python train.py --arch="caformer" --model="image embedding model" --dataset="drawn human figures in many poses" --train_examples=195000 --image_size=64 --crop_scale_min=0.8 --horizontal_flip=false --translate=0.06 --cutout=0.4 --targets=["top"] --num_classes=12 --embedding_dim=192 --norm="layernorm" --norm_position="pre" --activation="gelu" --mlp_ratio=6 --head_dim=48 --fused_qkv=false --qk_norm=true --parallel_block=false --inner_norm=false --patch_size=[4, 4] --conv_stem=false --depths=[2, 5, 5] --widths=[64, 128, 256] --kernel_size=7 --am_softmax_margin=0.3 --am_softmax_scale=30 --init="kaiming_normal" --residual_init="scaled_by_depth" --optimizer="muon" --muon_scale="spectral" --lr=0.013 --momentum=0.95 --nesterov=true --orthogonalizer="polar_express" --adamw_lr_other_params=0.0023 --steps=7800 --batch_size=384 --epochs=15.4 --lr_schedule="linear" --final_lr_fraction=0 --warmup_steps=1560 --weight_decay=0.03 --adamw_weight_decay_other_params=0
Rows from block 4 of a small image embedding model, named by matrix and row number. Rows with one number belong to one neuron. Each number is 128 + 32 x the weight over its row's rms, rounded and kept within 0 to 255. All counts start at 0. Numbers have three digits each.
After each neuron's rows are labels from the 100 images, of 14848, where the neuron reaches its highest value: "top examples" is what is common among them; "peak on" is the class under the peak. Only what is clearly more common there than usual is listed. The data: drawn human figures in many poses. In brackets: how many of the 100, against the usual share in percent.
# fc1: MLP up (model.blocks.4.mlp.fc1.weight, 768x128), inputs 0-127
# fc2: MLP down (model.blocks.4.mlp.fc2.weight, 128x768, transposed), outputs 0-127

fc1.348:117072127146132142122123065076150122136110112117164060181106112124181094141089155034130112125098127132187079143097134086179203117076180161126165130139155117108113151135170135169089146102166169138158084223102115131124133152137137130113107156182098169164119118104152121148090134089099163137165131132125117131144060115090149161163116163169093115115110077163083128109073123157135088113155
fc2.348:188134156133195107167143151129125112127113131135120071052133166144098109077127044109141098043113155173091118088083109151102156111111118109089141130143141115186185089131089115103148200172075064151131097161175183150104130168126104098113206137098123085104121125184099203137150104156146138123128111127095129123155152092145103173136167133133120120096099104093135143137152136150099153152109
top examples: lying (52 vs 6.3); handstand (43 vs 6.2)
peak on: torso (45 vs 1.8)

fc1.173:081118176135142119134083110099085159110193135134131141161147132190119166126158125081130094048154142042131100187154104132191121117098159057131172146136159069124096150121090145131132140136136194120147117081072187102124138118135091124093158143099124155125138091142106120203073138163129131102087090070147107124131101137134146120110117120167104156183164128073131161150122161092144165149064
fc2.173:207164139117165115171122155104119088148157072134141129097121114153165179149052154177073158100065141099133114177148175151176139163133125114061107130062128094122100112160157123108097160165156173150107157079130081121112129095134118084103134100084118099094155083130173136197156102152121113155098107087129146108117123133078160108142164213112104183116116146121106155069169091121115143107145
top examples: orange top (100 vs 8.2)
peak on: torso (43 vs 1.8); arm (41 vs 0.6)

fc1.567:127136102169070137192138136086076079096096178139070141147114128182134118134092061102142117150118109093122132163187094133135164140063210155081075159133136161126172142075100145136160107122145122130149151100130091142156121044133158183098146125138095143157198120190139139094141098169135105153113084127129080134131113134119117119150086159174134194069101096151120173128148096121091128107112
fc2.567:142151123123112148136135105086104080079124098115189164104081129099143181174139129142089189099130116139137098076144080163137079045204164112104157155131186137074147141160133154169098140068148121112071087115111168071153105206199173084148126130098098097168202112158099146124168095139088127127099140121118134111102130118118157144149112135120137176133130139176090117105154109131157154154099
top examples: lying (30 vs 6.3)
peak on: foot (31 vs 0.2)

fc1.143:168117116136148105127165196121106130094139186142126115143150117147092151090096096156147139073150153083170114168120141118150126113157214184124068098113150119087146193186153151099120131081083159175139159177120094126165106123148112146124090131075112156117134140153175104126139125105124126083121128162146115094144118130113190143129168197163193084099188136142054162082114079093086078135132
fc2.143:127073073164116034117166125135127129122133139129131105070128077080157202076188122119091122037141098163143137091144119131160188150075140121130092134094149146094185127116125117217124118176139168110107139136140138107092164108089154110155113174144166180122165162111146156141092110127126174160113089134130157106142119170109110143129114082120100175143133068122172098070106172132139115165107
top examples: lying (70 vs 6.3); stocky (63 vs 31.6)
peak on: torso (69 vs 1.8); arm (25 vs 0.6)

fc1.430:149132132145149153098170096150162105097175128117052154084083182066098130179112112121192145140158166109143132112118076100125137135063114086133094147122164132138167158142094123040080113091107069090138191129096162212140118153114120150097141145161175108089170158067124098160103156147166161127136153177139115067126104099156119123120098126100115149177125156137124132108152145117073121074106
fc2.430:176115066082149144163152139120187087128097056142126125191122115162162131150099124096066092115125154106122181128109153142124100176101067119105196189092117189179112150145099124102187130089118116110140120107163079158094094093143156149163148166091150063104110063163164114126138117132183126118150129154096133140128090195100161149094127112147133074155123080117142104107114112188162110138151
top examples: white top (100 vs 8.6)
peak on: torso (53 vs 1.8); arm (25 vs 0.6)

fc1.313:185140103131117124097179178134107127060107186139105116092151125166124129078139116128158100101144145050151103160137080091140116120079146119140161170125121104094187184154130134145110077100116143152115141149142137114165087191110133090109108106077090102107115151121204110181196069145109201089161112148072108116135112136103181093136163114169186124128188127135106170157106125138083118086133
fc2.313:081103124160127103134115102121135182129150145150128082130126120100158112111117133098121115064156165139128116127163164127103160121107101164144099104136126120139162144094151199110151204091100160142110122099096115104091198120097016129108108145164084149112165154138160214146095125149148155217132094170149133104146112135172049158077113082153132175158129095123146125101104143067114079147092
top examples: lying (64 vs 6.3); stocky (60 vs 31.6); green top (40 vs 8.1)
peak on: torso (70 vs 1.8)

fc1.457:149080152122188126076095161137087050121086109158140120134112133137131101113181137104172096113123129139113102113176145134193076068164190103090134145138111122133160144155110171105080110093163149169145131152136170180079155172134141130083173147111115111107074133173156106076070040142124093135075143119115168151114102135093134156129177100142157133136163134129125192078130108095055110148124
fc2.457:122131080114130142098161140086176200145153130100104078126157101146149098161104174101108145083105091106093144148090128064177172173137072136118126079125129130150095110089158099122119080108149089103114130138164117139135153081095114129148083154108105164129119165074122165190122207198115186152158127155084157142186172088166131151135093093147083109115105164083166174158156113120131164107076
top examples: lying (32 vs 6.3); pink top (27 vs 8.7); arms out (26 vs 6.4)
peak on: torso (25 vs 1.8)

fc1.737:086086138134146121145141148061086079120143145148100141140093186076115151145168144129135179142115176105120094118065137141153105109136133147094165161088089194128209142131118161138155156089051093125114149140101140161143084157145191166103117103180074085135189134129090060139151155136132172079168135143156109152099114177116146162106144135145137130123069102141119057074129159098119087151107
fc2.737:177112051130158133157150156138118118174110131143120171111122087148159078138108085132122092195073126184083104139135154117187122134155108113115150142110170082153132132132080143082141093048149117044162125069167104155123093110101116117080111107042158079083121081157155159141135104100098164164159159178103106165152144121142112151111118128125178174119151121092143148138178076178111131118128
top examples: white top (87 vs 8.6)
peak on: torso (35 vs 1.8); arm (29 vs 0.6)

fc1.226:120127156143121129154159137174099115072118042202079046138109153102122179152142120140110091075114138102082103107122150119113151104089161051128078119154160154126187164115108165048098137132129148119141141068139129133134131162166123070129134157093163157132124185139144132126121108143163132134186155190153053131135134183179128083105125154133108159151144073132172134113102148092120102085103
fc2.226:112131157115151102142113096124140158131119144053148136150123093142084120095149168122174098129130146154138138180140107094128140154127071098153140115108122129145033119191160130150098152152008081123091150158118089209130153105096141134137097110147147126083139020190134191127187125117114117110122128119138160145113087123093131177067182118111096125141125165156126149130135155154165170149132
top examples: pink top (92 vs 8.7)
peak on: torso (75 vs 1.8)

fc1.154:158080168191077126074135105157174157162135150121096084113112159097098128149152111127104089148124133065154133194124116144189189105165080113123172153122126151171100152082159127153146185130178171111088146136097138138112195111127057133130105164116140118116153089105175080097113093105152161064157085119147158089132161171154106145136065143071102101100134100070153109139080110089118141134127
fc2.154:128115167094179111155132194108153085123067161106090117140162173093162117112039122134127092107099119119130135109129096090112067080176066153103132149202160134112152075165045123152222140146161142110100137173132123123113098125132131167118204126148111159147100129135073138158125124093112080168172111162116143094139144116145141123134119132131127125110161150170135147102169159167133060077105
top examples: grey top (99 vs 8.3)
peak on: torso (71 vs 1.8)

fc1.353:114164096106169101162108072088167168147105117107118145123146108085091118192117106123097108164149163147138090101174126207149150079136151135214186144151136168100237148153121127155099145107093120134126082132123096157163137146148077132132122156141085132090160115080111092109074106073109136112115072149094163093166156119160094166086095103147075069129141101145121120145136134138092069140142
fc2.353:123098130094077074161108110126115180100089161109129166118096161146158127129126150111154148135129094104088106199109097097184168082109132118145115143170153104141135128118116101085072126101160127119098165171127067146132155134125117086084185130156179105128091207151082180099168140122139163095175148118138118064101194109156107109130152181169075141142103145069096079127175140105116124207102
top examples: handstand (99 vs 6.2); green trousers (25 vs 8.4)
peak on: torso (42 vs 1.8); leg (38 vs 1.9)

fc1.473:091113135085195084091127205161093160167152090168125166093095093086099161107132110127120098132144106078130166136159193136130147120082149137103184145190132062117138110120131032113139125052108114090139167080106095145152131112102169177123148164174135138102169142110107172165148183188144138100121124120147124129145138121127091135105076141105127184131136132168092151174115176143170111119169
fc2.473:080123138110178128114152160132164171131112130116098148115099180111095142115127115147169159141170100163100098163200165225060149140190098075120102081101112096163105146115084173150083141143172124124153066102105148133128112111098137147137038160096123129100159106121113085116106148137111152138133093099169144120145209130091116114101172108155154096141117147116172190123178065103091155145122
top examples: handstand (78 vs 6.2)
peak on: arm (34 vs 0.6); head (29 vs 0.9)

fc1.682:110120126211165136110107033147136153147111121171118082109113076145091179130165139057110164085111144134097182085118161178107154138148119164132110115122100075164088132132138095144140148119156131069114165134148164103106187201061171107141111119158139102131115136102118097138103159099174143105145087137073112166144137166173118118147128122166171117104139175104185076060086163136138126112166
fc2.682:091140103102146171136111194142161090091146060109164120071100162141091126143104133137113125126191196093075149125162127076140072132149110104124121138113103114103160174177112190157137177109152137178159124086087097136098162143099136143135112145109101198183192113112156133060130086154119123103141094149064085161106134196141131141118072154149143167164102100142082118183096101106120133111116
top examples: pink top (74 vs 8.7)
peak on: head (55 vs 0.9)

fc1.370:142175255142142138130132133153100100136152104137131136089113111117108147163162151088091111113176120132133083105102143107111099143127165105133086147154151194148127172180139122144124127147136138165157142123150117148197109156090125121083095127136133122151085136138143163117090097098149137172158073141101113108049131154135134138127129082059184101140104072235158067147081121065117143144158
fc2.370:196171068105067132122158095099135140098141127118097127129089155108101107111109091160123125145130206169128164158137117099055105142127067153188166128091114099067126127129160126112132119050108114131118156185097146159105161108182127095132146090118127127093154110151143156107161093131096076121087154131169133116182157119111129202146171166196084103074121158155166173163172127102142079133127
top examples: pink top (99 vs 8.7)
peak on: torso (73 vs 1.8)

fc1.86:111085111148106058137148077155165129099128121086138105152076074076094198142149134192145120147140182096159163149184054160082134163126107143119194173093125106146138087107079141122127103137166109160149140109118094127091155163128176153133081119198110128179180142103118104094163117129100142082121184210132113118151127116157151143156136131196141155102146092088099153108122111078117113119113
fc2.86:155138129161075132129154127103062137144118132191065152099080173138078105067120122096144139145120129192161118138126127169133101180120077159140109104089115106097108200188155094131124123101134089133149174137087120104079095147119105155153146121154109094091172108156101127119113123131117102196132115089081137161111124057202111128177147122192105105111157171136174172128145163207102122108164
top examples: red top (44 vs 8.5); purple top (37 vs 8.1)
peak on: torso (33 vs 1.8)

fc1.274:103118092132160135141104160177098146060131157127063108124104095126199183156141078100155193137137109179160159141124125144144110174127108119119113146169126064118171158147132154097131139102153084101173169112138156098181095105135115108178156099118199064159119115114171077202118133087083130142154149139104124110094112111127098096128114155126126130136143065152169105066136143112087073109047
fc2.274:171132140106092102082214104130144065174177129197207153150102117126139142150164143098186076072105170095089138106144091094132140129111137132129145172099167109127111128108061124134170053146106171158091092161124125142108107134166126128114139062127060152106147148149128136141149100137111144143161117147132103156184091145115140156081178103111103152164089080140146135103149110084107095073184
top examples: white top (99 vs 8.6)
peak on: arm (39 vs 0.6); torso (36 vs 1.8)

fc1.709:128126169124129060138128122105081082093125095133118117095088119160160151112160139085126149117127136090112147109161168117076172177132146178131148142127061130134134132134136141095114099033107129088166220160172075137162123102110163139156143179107138135133177189090118124212105144180116115177092108108150172088121168135175138109087069160149118170067180155156125122162119137147099139149125
fc2.709:144125109151171129083158108181127116129168091110119063106113131082162176113162100167150119176123103118130117137172134148087075171195133072077156089105106144118115130119097127185093186159197152143074082162058099150132179156090113114130059138123141165135164156099145119152118103111177125119152142114175087118083120104045137158164145140102110108167108178151178141109136088124147109096101
top examples: teal top (63 vs 8.4)
peak on: head (33 vs 0.9)

fc1.548:160143143130158133089177204123119138095088185167085143120070146206126125088109112138117103094148115108159075123128098114107129155100155127122160127156106122105129210170145093138117047067080162123106120174123127113117128202091170153119121113101120128141185139136194093148171093090156144106119112192108136139135049146145139161076138121155194113093192121111111150130112104137117168121109
fc2.548:124146161166140107097152116133112143149124111072161095105188102101108152164162092120046142094164150153172135087137180120067149108123179152098083156092188130116196130099101159153123110111122161125140128084149146148120139068170082143104097111199106127093136210116179155122068199145095108220141079156132131102119120119143081108087112118129141133132129169139152133108146153075139116145108
top examples: lying (52 vs 6.3); black top (39 vs 8.1); red top (36 vs 8.5)
peak on: torso (68 vs 1.8); arm (25 vs 0.6)

fc1.161:064106182162148109091100145058136146112162155141130116153075108149153143105200150138185106117110177168129141147124111117161172080110131106163092149176103149176169222081176182123139106142115113110124141097091137099102165191109080051100132128131138130087100142125107085124055095098101129111104142146181127126209153096142163127152132151156083137163165124133117155119086115101136115142129
fc2.161:141190143068134085148184118173116109150064076090134164129140098108163177123158094119142156113136111142145111111129110149129127132158114140118105216105107168126142047112139100101111141135093175110119161061091107159130158092144105116105114100102155160113073094177151151178155130125186098158138087112138061214109157165135164073125141173134118175149116151056104121111138115119080156163141
top examples: red top (48 vs 8.5); handstand (45 vs 6.2); orange top (43 vs 8.2)
peak on: torso (61 vs 1.8)

fc1.466:173114159174174180087109150121163146093172057160188115129105096138242069119156191105111109085160161138076105098127095133158151156161152147140118140136077127166130140183129139164156109142133115123089091124167099135135162070134084191113130171152143136116157100106130113132104111146155116135110085144122172168128062095193104175138142087161098099152176109109110118079118104151101126120146
fc2.466:174127130134170160066141166107073153149122122135164147054130098107162111142141081181179118161113107100142151193182149170161106142132152182149142053175134100141074104104188094066056150129150154162102113172094119090119169129087072119182105118116114122121105174108130119117115086126138126141179094103082103165176153116131125142080144130179094114150091105154127116163121079124138149175107
top examples: handstand (87 vs 6.2); blue trousers (41 vs 8.4)
peak on: leg (52 vs 1.9)

fc1.729:115147144101170103084131189175120084121106113177099147141106145097167108128131129130128158114096188088161135163210137114139158168098148111075198163159191127087146117154118047095128161123186150122179159110111114159101135096128151177075114144078120100120099140159125131139104165146159098106156099136117127110159055106153099072070109120075116101101112116116096188134150168159140074133175
fc2.729:050145112080167080129120159132187132130176180123153189131147134103125133099065134131144162141166112138177099114157092182125112101103128121198119091072083157166087137110117139103163139118103110041101146142128133144166134104115150178142094101135097169131201143126115106091173188107149143134096118110099154105113169184167075093151147105152142124105122073077163166156142103133067090112118
top examples: brown top (62 vs 8.4); handstand (61 vs 6.2)
peak on: arm (26 vs 0.6)

fc1.726:113118101103112128133100143116147145170100204122100125129112123117141122139109122181123148177126141171173126176147107149071115150134148173137156147163122147107147136111115114112133128109050097125174198161099206165137169145075105163157122124104110064097108128127154165142097179139108179189158107156145153126099113139107157109063070076172168147172073072085102136098071125117086076120073
fc2.726:157073097125063096075121168068115111118106133161191126140110169113149144187087182114175179098072173182147118133135110136126130092121074139113141132116056112112150185110103103080177044082141078093138155130138157091104138158141149130087117128173132104128129106154128113062149165145107139117192133187154101141128127128103106117147137109131097126096110158145128137207122133188187140142122
top examples: red top (96 vs 8.5)
peak on: arm (28 vs 0.6)

fc1.537:057114114160141128096126133118130126183084096116051112105108121132153216138120103107115129107135159141141178153098120113150170078102137160157099127095156037098120189087089139093114142073120178143047111097155160121173157099105133090154152141112118126184119153096093132119114125139151125168136165208121128077157145094153137188149133144121184148123109130093148156064138107057127133120097
fc2.537:164100146090178133061115147109131129121128109154121131100144175173112159150142135062077167087111163137161140169098089087103117127130114174117108077105145141059165130178157085146166091204110096139112141092142125149239103175206155147074132095102109103138141117107116153137115107093132122126180122102150125104133103115120123118102067142048128112128148069108128121132193172126120142164154
top examples: grey top (88 vs 8.3)
peak on: torso (39 vs 1.8)

fc1.762:090171164181114166091107189089164106165131154132121097080143100125136109183168165095130194128120118139100111126146109139133138055125105156105141184093209150109119075065114082185061115141073106082130146143137144211122118112119150147098094178156119152168160100153107131106085143116111149127137142120106127110118134188078140090142164086140183119125134078147133130154065088138120099095158
fc2.762:200140142133163136106087166136121143084160120135141166183068142130120141113126180150138171121107161104057128169088123079087159121156117120191144124088068156126152143110192111085108090177092087150163094103118079163141095116096120091191157143120056183157103142147154089118161116148132173154110113117147176141133103135113156120121078074097152087090188090148128141145101104075126085110169
top examples: brown top (100 vs 8.4)
peak on: torso (59 vs 1.8)

fc1.495:142170144114033145111126059111182094136140134183133110130097129115124122130104114175090134147176133148091097120204118097174141156114113091146166094170133158163184090153090092134097155119067058149109207088096100146105135141107092136088090186108092135129116120133198151067075157155133158103138140118154118106128121094133154088119063156140163168138122121120110173101100172113128104104108
fc2.495:127160060119206083082149166147164127110115026148129102156126133109101128125184131082161099170102082083112145152115070130140127152110088121179110142129102086110104186089130127123177164159201154122166103095172086118163166157112136143204141141102122158144152113063163105130129131074171135110137132141134118110148162154163115161138141141169157079148088095069128140090125108103155101166155
top examples: pink top (61 vs 8.7); pink trousers (36 vs 8.1)
peak on: torso (52 vs 1.8)

fc1.647:131124168154080138146126165075084194125138113137152132117183104109086113118161220111126129090151105117130102124094107162094122109112194153162170078156180105100121086062088151169119160145158119071143119117114130103136160149053117074172121101118143182149114111129117128190095163149070126130096147157127123198119151102156165106103118073098163145166115097104142170060120155114132114158080
fc2.647:128168123079155119092095096129155118123189095139086092107110182163151158129136128146104094115100163101155110142139094134214137144132110082076021092099168121114132154126134167156167156085076166142131093095137157138181139080116094133135116206130112091054109125111159139189107090146153134121144111142134200090139077152113100135123135165153135146036139111078133147138122092121153146109146
top examples: orange top (90 vs 8.2); teal trousers (30 vs 8.6)
peak on: torso (49 vs 1.8)

fc1.586:092084157122121124218114127064086123145128161111113123121195155179164166168163166132136092123158143108144071153139116163194141113095165078097147153106156145110111103087146142131115151113129192072110123088128164115127160133123075116162130105086123217117093121102127147206085158136133108098103138138168128126126157172083156072095104096093144164143124096100076148103083133058109121159141
fc2.586:137130151127180130176159129077149104177147088129165131156116142153156144168111075126130147130167156056166090151103129106171089098131147079080134105082139077117082133189130180155153111189123204126145135123121119150103107133106092140072124091087129064094197112123160122178108109110123130143099156089111171085096107116138150075136121188145113184103149104090147168166141072140112148057128
top examples: orange top (100 vs 8.2)
peak on: torso (57 vs 1.8)

fc1.251:160135122103140128068106130124129136130129127133110148080126145167135120096119089061149115111173126105102130050153092139155151118091178106088141139101121152149134168243150155125159078124058161159131181140116140150132137155084187144133125162053131180115169161094159066067164111111131154067115091118118175161102083189138179151124088110162112148105165156104158147166112132125139096131147
fc2.251:148093089149108083143161175088139104098095103118118058075156096120173193165188098084123083104119179176171162141157138146085122137139165154108140124150146167112149124152151104148091152130133123096112157119115150114165151098131090113218108071139157094155089168116179160147071126107122134179110118112223126103138142089103098149120106094155080112172053123159101094123130072124108134131101
top examples: pink top (78 vs 8.7)
peak on: torso (83 vs 1.8)

fc1.674:097111165109177107110161094098148095202125156222125136091146148139109177154121110136184139134142148145077179104128114117137094088098151144141081216125078122069146093131133121105127109106114096139141092103088119160120158128064111094116115127141086107124116142183186108108116149190093151112121146102098127140098178106209136140151114120073162170171152060181148095100111078101121114116114
fc2.674:134148124099165103125186104087137140188128161182090125122092121115130188098109150162163190119110116072109138132113132196102121117160063109175091072102133086041155080118121134108144137136193090151143159111117087139174084129137106123099128155114115090089132087172168206133180142102171173129112106140112117122145107084176166096132103146165132161107114194097097114134161102079085121127132
top examples: green top (90 vs 8.1)
peak on: arm (27 vs 0.6); torso (25 vs 1.8)

fc1.178:204129098181160149122094141043170099115093119160109167062092148133133160118108144072146128165167133116148132091143178122145056154096168150119093111169113141137103126122120101126110100174126155203126155145088104133144093107145163121132111187104113163090141099109174166178065119145151158136076110085095111091109158114131147152161091118196182159121121181121144140043119128156121116159107
fc2.178:145115140116061088091186171120134176062132116100115082125108129128151146161195128126162051099060131094110143137144102100138081090174091124156135137085164108154132137153097181043083171157184109172117115130185128133133161088124124126141086129150155105145138128084130080137183134141187142175124167139167101166164137132125137124131145089106097161146151148065144168130125052101135112106094
top examples: teal top (52 vs 8.4); orange top (41 vs 8.2)
peak on: torso (63 vs 1.8)

fc1.167:149127122192164090091091153073098110115179118147192108193132114126147127191077146168156144117070130076134070131126137141140164162151142136096093116142128135143112119107108110165144159121112143196123070091144108159116106164156144154079159151074056202139132092137146090164116089111108156086155159125110093097114079120145186149103140112184118142129147119142117153098086153109064051101104
fc2.167:174088097125129169097107105087132089059150100087090135071148107176055115082154126119146059124165125075110082130159133098101081115140110153111066130111170103142133079148118125129095057135191132135082090146176175132130098144142156128138149140138126102154160153154148119093177145169162147085176169129109109129163115211093203101125128156111103126163156181132173135133139181105151124113124
top examples: lying (67 vs 6.3); splits (28 vs 6.2)
peak on: leg (51 vs 1.9)

fc1.255:085164128150143083146137194114048104115120089122080129105132128136139152080112147143084108126120130128141209138138176108128171128075126111121103110146154092124138093128117091119125067148102126108120130056155096177183166088114191221114130185132130175095155105118139154154130138164136103119148115088125167140177167092112072114091091108142149119149155138176082131206088104083102164086141
fc2.255:145103157107123120158122168144157141156135132117129071122119152100115080138145135115146148184128152149092134133137113159093129086188148088139134140137152113114117154056152118132139145119184131162193132133124127151171149092066147156107074077107091132115185148086126060106113186068171117103167140136124148110130188171112078083129152086115112117146099148129176162053201040137118114064169
top examples: handstand (53 vs 6.2)
peak on: arm (25 vs 0.6)

fc1.59:166077121194064164154116088142139072073138111113128088100117128140153101107161127068112127184088148126170103120128104140159144144129133150074149127086110054096100133102147138122133154174096151135144141122111149157177161066155132112116142158124144154033142197097123129179112153162143125139177147071165196117123105139128122148151064067120165151103092171130163098119082161139166169097115
fc2.59:180113134171080069138129124165091157134111071128127146173073161153098145108144136161168112133117156149109112154148131115109063153177154107112128106113138194153146159133119123174098161170190150111098101126102062128098080118214123145150086154111148136110138145068044115200124115134159112155113133110146130074084089132071151168141162137150155135101137069119167164076134082100127161136166
top examples: teal top (84 vs 8.4)
peak on: head (52 vs 0.9)

fc1.629:051070108112134120130154151117093107126158127199153136105164147123092086128113149082180100157161207135099142144181144123115171121140077118148088172170157161082126102126160146119074140119129118092131080086102153115138099147142143096120155039167060164175153181133177180152117146134070153132096118117111146072147120114171122079106158109093099087172120147185161115126112127113102095154101
fc2.629:125126137099082156178168085131124143166054129112052134138073095151134132156147131126146183163107091120098201167176163178097101091149111162146125133124097111075128076144112082121189126081090063129113083113121092138132161145150135096149134102128180132173133082138151148101146191116107130141130126161110073103109102209091143194132111213143164097132130144152102149122128121143099094147156
top examples: green top (64 vs 8.1); yellow top (33 vs 8.7)
peak on: arm (25 vs 0.6)

fc1.85:118089183094098180154087145089112097126128116170147123123165118105108133116122147125102148123162077181109128064110159044112113108063141123078171168126144158189137150172124134149107186099055133106104170099130131157148137126111110167102084123089085123141105117104190133126126130130124122052138128095098106109078134150218176122106085124167175187151126121111204099131142147089164133127130
fc2.85:150129035134215138112150226142133126090146061104135187130119138158141110129155126110142112126094159106118112151148122086154102164170091147096132091058157105096120162128121085108094108130139091131130132089151055121112162121161109115112136057142104157134131071145167165158150105149159151114145107169102173143149138134150173117174109147115123097131061145155178086087146183107166075168145
top examples: pink top (100 vs 8.7)
peak on: torso (61 vs 1.8)

fc1.460:124121179191086164141149116108134046112111146104157094177101139126162128159163120134082142145137103135184119097119146064096112138155155142148168162072110096142175097119115119122164119120132180077099176110145094134167134099161185159160124160075131170054109125088145169156073127150185148141126108110144165118089079136159113112096096094150113128090104112125199057128058121125134154185152
fc2.460:155116111169116108073116128149150203197129085092131127090091088156097124112149113138122158124162116163098175207131164130100094178193195136149135073146134119132183142103135170100066126144157070141128100213103101141131128107194135126150086117128138114134126125115088115135093026088125127116145088100132123120150118146105107146154122071105118096096133124091155182076182139121138108151102
top examples: teal top (74 vs 8.4); teal trousers (30 vs 8.6)
peak on: torso (40 vs 1.8)

fc1.658:122116127106135119102165192161191112101151127088074118085101097125121116133111158133103110187129101073176172148118093136122139200109152107099093108104071146193128103142100164128078149176142093167085121119125149144159115151106083111177072099105164137130137137115157115137108144171143221197116104127107130131179083135153137148148139127066066143134128185121104114156126091147181065118072
fc2.658:127121126168200116161152080138084170175128097131115124169148150104130119036173145132120161090114115177069106144142110109168135115121122121133148129147119162181201092110113143106143122077093177083105089116086114108081111116149183186194139123159104174130111165162082124107117123117147125105121125096138151147125129157094138116125042122138226103130038131135125115098174137152138125084147
top examples: brown top (96 vs 8.4)
peak on: head (42 vs 0.9)

fc1.403:148082117154168131128169071126122135111107045140155119111101110140155108142173193192112125164122111144122148157125147137160111137155139179167219065134093137104120076120153076160142137105132078137128135100134160136124140120125137101102119121168105088168114027079118118123105228078126167175074145102121114140167133133136128111128178071128139103183107084146119122146099129068149137116088
fc2.403:100105165168105120164115237084119136108135133129125069151191124083157164127114102071083120121156167117118170075127108125092175122140105151157064138119138165103137197072153193080120069122115145113107129158172088153133119166122126127123100136193184100115136138134107183154118076180073100097192167129112147148101121089099158126135129103096124140100111133155126131141169167113108073149141
top examples: handstand (95 vs 6.2); blue trousers (35 vs 8.4)
peak on: leg (50 vs 1.9)

fc1.33:055139140114063109078132152140145127116099153092130106111101047179145130149119114155176182133102069162177105148119134127140137150083104159110085146117137173177103119090109144140203137094097142089127133168105144101073140196109152150170095155152147106155131082139157162128090052183144158106149084171103116123076145132115170107129088151194151162182140084108153174116094149105133113150119
fc2.33:150142124075122128104149110144132144194159065110130165074115123119091082150088209176130174128091159133155161161159174110103129121154166097129082151106099101097082140156132119155171076070152075158103166123071135095081146145101131130062128130145097100120108130105106116103139177197103163208099118154094146154150133164097135108148153096165098135088161136148140123213083131096097142133106
top examples: red top (70 vs 8.5)
peak on: torso (38 vs 1.8)